From a checkpoint of a small image-text matching model.
Model: 15.3M parameters, 64-pixel images, encoder arch resnet, encoder norm batchnorm, encoder activation leaky_relu, encoder depths [2, 5, 5], encoder widths [80, 160, 320], fusion encoder width 256, fusion encoder layers 6, fusion encoder norm rmsnorm, fusion encoder activation gelu.
Rows from block 3 of the image encoder of a small image-text matching model, named by matrix and row number. Rows with one number belong to one channel. Each number is 128 + 32 x the weight over its row's rms, rounded and kept within 0 to 255. All counts start at 0. Numbers have three digits each.
After each channel's rows are labels from the 100 images, of 14976, where the channel reaches its highest value: "top examples" is what is common among them; "lies over" is the class under the peak. Only what is clearly more common there than usual is listed. The data: simulated stained blood smears. In brackets: how many of the 100.
# convs0: first 3x3 conv (encoder.blocks.3.convs.0.weight, 160x160x3x3, each kernel summed), inputs 80-159
# convs1: second 3x3 conv (encoder.blocks.3.convs.1.weight, 160x160x3x3, transposed, each kernel summed), outputs 80-159

convs0.154:106193149102153099099158093182088152202144097102171096137107106096166111092108191141086093098107199152143080158110077084086145144156121114158102130103173154148106111105086152100152095185107157088133155119104185101087151114098120106108130088
convs1.154:159119071165100166182123160101156119107132179153112118141165162166092144158163135116146148122181062138153150131174147171173095097121152166130121194142084082097172098176180138173192096123163134153127098120158125145163109076176089194159139155
top examples: round nucleus (54); kidney-shaped nucleus (46)
lies over: small cell (56)

convs0.137:129085094130113129128071139114118073103072134121081131113129133141067115137134078123119131125126078066072098051125123129134091062082139129065110059129062065082127125126131139131119153064137064139104148148118070148125062119126156131127112145
convs1.137:106076151100142066112123079132100122104125087104120120110096077089145164071098140177098102085107131114139116119053108094083147107137112078110176131114173095163107096088096093086102109153090136091137168108125100171090124171085173096097114091
top examples: kidney-shaped nucleus (61); round nucleus (39)
lies over: large cell (92)

convs0.1:081122180095144100088119084188082129127131096094119132180096092104182181080101117125090096085094166143153112124097090077097131149152093086137162133092186151178086178088090134090099160149105126093182161098160114166089142100089124084093115107
convs1.1:147157114153048143148102153047140127134153143135121090131156160142103070127106143103146132156093088095112140111166137150095102114101116156104099161100108077080178096169159113140154097111135086148101097117164125131140087100157072157130113125
top examples: two lobes with orange grains (100)
lies over: large cell (100)

convs0.58:088141106086113093088144078117086142144138085089143087131082090083112138088072163098093090073082121146139104135084085084072141133168074089137104140088125139109083138086087109087089139133084134087121116071131141137086143090093115087085074083
convs1.58:178107126178105152159116172142165113099083121166101133108185168175151092134135119127146143124141123101093155117140090166157071115116149115126141159151158092136185100192198135117159112138170115138126123129154094095150097108125096157170159146
top examples: two lobes with orange grains (87)
lies over: large cell (83)

convs0.68:090137103082084096090150078106086132137129091098142091129084093086100153090074159097097087090085099154131110143089078085079139126172078091136118135090109136093076150085085094087083154122094136084122119086144133149097143094094139081089070087
convs1.68:172104132168106157153112167138163107098080137161109113125184174168151092142132101117136133133145126094082134100133107137167101110100133114128127140147178104131179078192186134122160124134168106123138127113160080091136097124133120137173166134
top examples: two lobes with orange grains (100)
lies over: large cell (99)

convs0.67:108142133107147130088179087153083134191169104092158114145111119100166130100106148115086063111118167155112065149118111088099144175167128114157117187111162137128066123115092157101149096166096174078167147118104197111070164131107121068111123091
convs1.67:165138126156087162171121155148187130138127176164131164126166148165138113177154148115166178155173122160173161143173153174160115139165158173135116129161143147128175142173165143179136152151162126177151124156153136084179151088178127185167167156
top examples: round nucleus (77)
lies over: small cell (75)

convs0.158:123148093111065119114107113151105110106114108122113125149112111123085176118107129127129113105105083128115115105122097121107110110152097107098173073127097124088112198112114116124084216093126107112170168117184097205119127123124175109114100132
convs1.158:130102140139094096126090121104119113077068070120101125103130129118148098090089101141103097127095110080057119122104093110110098109086117081119128108116156092157145045129143121075146074100124105100094103108118086110090088153078100108120130095
top examples: two lobes with orange grains (100)
lies over: nucleus (52); large cell (48)

convs0.44:125133131124117134130092133112110082078069124120109122050117121144098086140137124134120126119133063079089109059128112135143086067078145130070055045133101100126136113112126157122105113098137087143098140128090080098117069111123131122118107156
convs1.44:117060113117109089116090103141108075108077091126079115096115096109137165079114110158106114080108098107131130109060069103076100061126120077107175139131159061118113112091118073093123108130112129107125127119144075178098103158097128096115124097
top examples: kidney-shaped nucleus (99)
lies over: large cell (100)

convs0.120:134101084136084128127082130086134077086078133135089126095131131131060100125129103154138142136131060079096117066123136143131085068093132139076099069129067093072136119131116152126133141059136078141083133135112072127143080125124152145134121134
convs1.120:144068143115148089120120103182110107143113099135124152116132105117187162111105091198121099109107145105110127110093086099078113110114119098093219141141188106170107074121107122108123149171120122102165191126083098165100125180116213119124147111
top examples: round nucleus (76)
lies over: large cell (89)

convs0.69:108128114112071109114105109162108110088114106113095166180117110114123177102122069128107110128118086126111116103112136112106086127129109100102202055121119125112109194107111147100094210087128103129178172134197091200102110111102180110112124116
convs1.69:119118162105081147102114129053101091123137109115122112114108143095134055121079113127112088167087129061107129097156139099107099140089079143119133140071135100149127057125129101146156106089087084095083132085132101113107065139133116092079073097
top examples: two lobes with orange grains (78)
lies over: large cell (58)

convs0.134:109172148093130111100178095183097153181172102098162118152097103089164153098099166148099102097111207153140098159104088095094169167176108114158126169097162164146113139110100138109148101185104159117164158110115192119102166101104100109102131089
convs1.134:153142123154118156177119149152182121120125170155134165091161141166141106184167154121158182143185119171196158149173165165160109134155162173119109154164131130132164132160161146170118148180163130183172131180129152111183144103164122194161157171
top examples: kidney-shaped nucleus (52); round nucleus (48); spiky cells (32)
lies over: small cell (87)

convs0.33:116067109125118129132071128095137117071083125118098126117129122138069091126137097130146158145152069063058131042117153151153123073074129130107104051135067114103156109117128137120097131085138062162088124156098081116145058114118167157120135139
convs1.33:085101119094132093134098080135078083103121116093102107106093090097122185100125110158084082077113108149164103132094080066045117083153136113085192162123139041125081143075102072126117118112098139072144147139128108195083139173125165110101107102
top examples: kidney-shaped nucleus (98)
lies over: large cell (97)

convs0.89:159157141165145166143137167129143120135119156154125142109163162150156092155160128171127120155150131127112123137175157149151126134104183177123113118148138126144147073174173180144186059150145139135121100160068149065139127181161076147160186143
convs1.89:143140142118189148153098121147166110118119153147137179117134120149146154145160151138177158133174152146167152141142181174141109151162161161103096115159141153105152151122125160161121186169156105167170200180166126117153132113161157179141174160
top examples: kidney-shaped nucleus (95)
lies over: large cell (77)

convs0.108:089118127083102103099149089141078139131132092099136114166091096100138180095100106111077083095095128146151101144092084083085150151161070084151158132098133161131065172089102104096082179130097143083163129093176134177069147088105132077092083108
convs1.108:150128148140094145144089151069159105122128146142124145139143162135135033145110127096139129161141107087094131111182133163149067146076138155103107155113131099146185084170163148135139095121129093129107083141137101061147080140138080142123136118
top examples: two lobes with orange grains (100)
lies over: large cell (100)

convs0.148:153144133167141170137135155119147107107123158148123133097165155146149087152153140182138130172158118122121136134166165156156120117105193178121103130142139117125163076163162171149189050143146143157107093167070156058144127176157084161151188131
convs1.148:142149157124178148152113126158164114127139156144139162136130124150159153152170144154161150144162165162179140141149189157134126149168153170108131106160137158113141170122132159163114183164147125147186209165152139127151144132170190165143173157
top examples: kidney-shaped nucleus (76)
lies over: large cell (80)

convs0.25:105153092108095112098137093089100138140138104104159069088102112101096089098105198133105096104108117133139086132098090096083132113176097120145039146099115121080101102104087116093117117154103154096061099091065153089104132099110094101097114092
convs1.25:170112113180124154170100165205161116117111150168087155128175163167169126163154153139152169110164151166173169152139144170164113107154167143115152173162156129128190147177173144147137153191166142167181158161170125120157138118155137159166148153
top examples: round nucleus (70)
lies over: large cell (40)

convs0.26:123112097125061132122102131112124114101094123127113140155133132140068128133129081120127150177151069098089104065138179130132100109081127139100138062129073108069133154129111150127143166062131089142083173143151100178124083125120201146118128133
convs1.26:144069132132128101134118100107112083091068127125084183092127123126121155108145084193082087091109109106106112154079100077087094080140154121097177137137143068164089072121129134155154098145121160102110123129054083172071122190135131077117161120
top examples: kidney-shaped nucleus (50); round nucleus (42)
lies over: large cell (68)

convs0.23:096124115100114105098161085090098155134144098102167065090089108100107098094086197112095089105112121139146104138089100097082164128159090111159048166089120127105098098096084115090109115159085160088058123081079166097095141090115116094087097088
convs1.23:176119107181109151170103173198160098126101161168096158125179160173157132157161137133150163119158138159160156138145148156166086112168165152118158165168152125115179150185181132151144155171171150158184156159160110125155143118154136151176159154
top examples: round nucleus (61); kidney-shaped nucleus (39)
lies over: small cell (63)

convs0.8:103117103104126106118065117130110069122080107108082117123103107128081119128115110105110124108108084071081112057113096109133068065110104107068113057114082073080108142104137104117081151069116081122112134121126068144117082101114145107111084142
convs1.8:100089147101155066111103092145107131097150078100119123124095083098169147083098135161108093093119128127151117124065105101083153099140113074094179105111185085168108122080089104080085108145096112102131172115145110167093118177078166102094099096
top examples: kidney-shaped nucleus (96)
lies over: large cell (92)

convs0.155:097197167092148097091164087185085152182147095093160094153101096093167118089106170149094082102101170160163091152100071101060120151145124101156128108094179166153100149095076145086104146160095155101139166129131157136087164116097146094102120081
convs1.155:163087086151119161172098143090152067088090178138084128124152157157100143158149114150131152137188065116139149100156120153184066080141137141108101178144090068114158078164170147174187098123144105145118109122136080143163096071163092171159140141
top examples: round nucleus (64); kidney-shaped nucleus (36); spiky cells (34)
lies over: small cell (69)

convs0.15:097101099088098102088180074090117134130163086100166094139087102090110132097066130097113093103087134172140125169105089103081160156169086101150101201088129140089104124096088112085135115126092173093088086078145163124099169106115128084093073078
convs1.15:181130134175077167154104177158177116138097156171114167137186176168165101155159134138163155177151156120124155136166157169161111123150166162120133124163156139126183133200177146160131158159177115163151126147132119082152127114167118155173191158
top examples: round nucleus (59); kidney-shaped nucleus (41); spiky cells (34)
lies over: small cell (77)

convs0.64:151137142157150164132116158120151121103117152156119136105163162154142081146152138183148141163161130118117132129166154155164126117110171161120086131147150115141169064166164173134175049141154127142094088153063157071147129174160081157156184137
convs1.64:142134143140167152161101129166160105127144173155129170130144123155147135153172129159158139134157164147161138119164189166121121136157154171084131122165128131105153161132134141172096171169154111146180215169167140125134137133177193158150159163
top examples: kidney-shaped nucleus (76)
lies over: large cell (94)

convs0.6:086134161099155115090134089141108131137137105086133109153087105087162104078089193134107105128142157117113121131101120120107146126155123115135077156083151114163120106094083139086129066174089153129115108104091169082107117112094100124089143070
convs1.6:161152113160100156169109150175156119155131188158107163137164149166137135168162141134155154148154144177169155151177172152140122129186168183108149138166127122109153180161154131187125182153160137160191150170143140125151151125185141165162159156
top examples: kidney-shaped nucleus (63); round nucleus (37); spiky cells (32)
lies over: small cell (81)

convs0.46:134081086135119128143092128094132111082094138136096142140128126146061140133131123141146144124133067082086130061128126144129140084127137142089123074143068082096137143127117121139113191070147071134106180136153084193145082130129166141133110143
convs1.46:127085156113091096117129088128120112084089071128130124088117109106179149092097120183119091093098135106107113125067067105064097115105118087125190146127178095154133047126125108066118106140117123096121160117077097140099103168089167103111129099
top examples: round nucleus (59); kidney-shaped nucleus (41)
lies over: large cell (70); nucleus (30)

convs0.118:092140104086103091089143080118083135133144086099139093129090089091104156085083153111089084080083117151138098139091071082073141131179077095130122132097125142097078154087091098090081164123094137084128128085140138159093153091096137084091081091
convs1.118:170111131161093148159106170141154116091074119155110121121171166164154088137125107115148136124134127091080142112136092160154080105103133112125122149147163096150187076187185125115149112134158106138126116123166093097138085115124105147169155135
top examples: two lobes with orange grains (100)
lies over: large cell (98)

convs0.21:153132096155099160134155162070162117112134159157149127091159164155111084154141114155146136156158090140111133153166158164159129134100171166127082142150108128090154076165173150147208067098160148152065066153077153045145135183163087149162148141
convs1.21:166121178150159144139103149177167114142129150166139199121158142163183126140165134166157143166159174123156145119149205163157116136136179158111148094168164166144147130152150175151096154192167114159156191174162133108136129156157175145159183168
top examples: kidney-shaped nucleus (99)
lies over: large cell (100)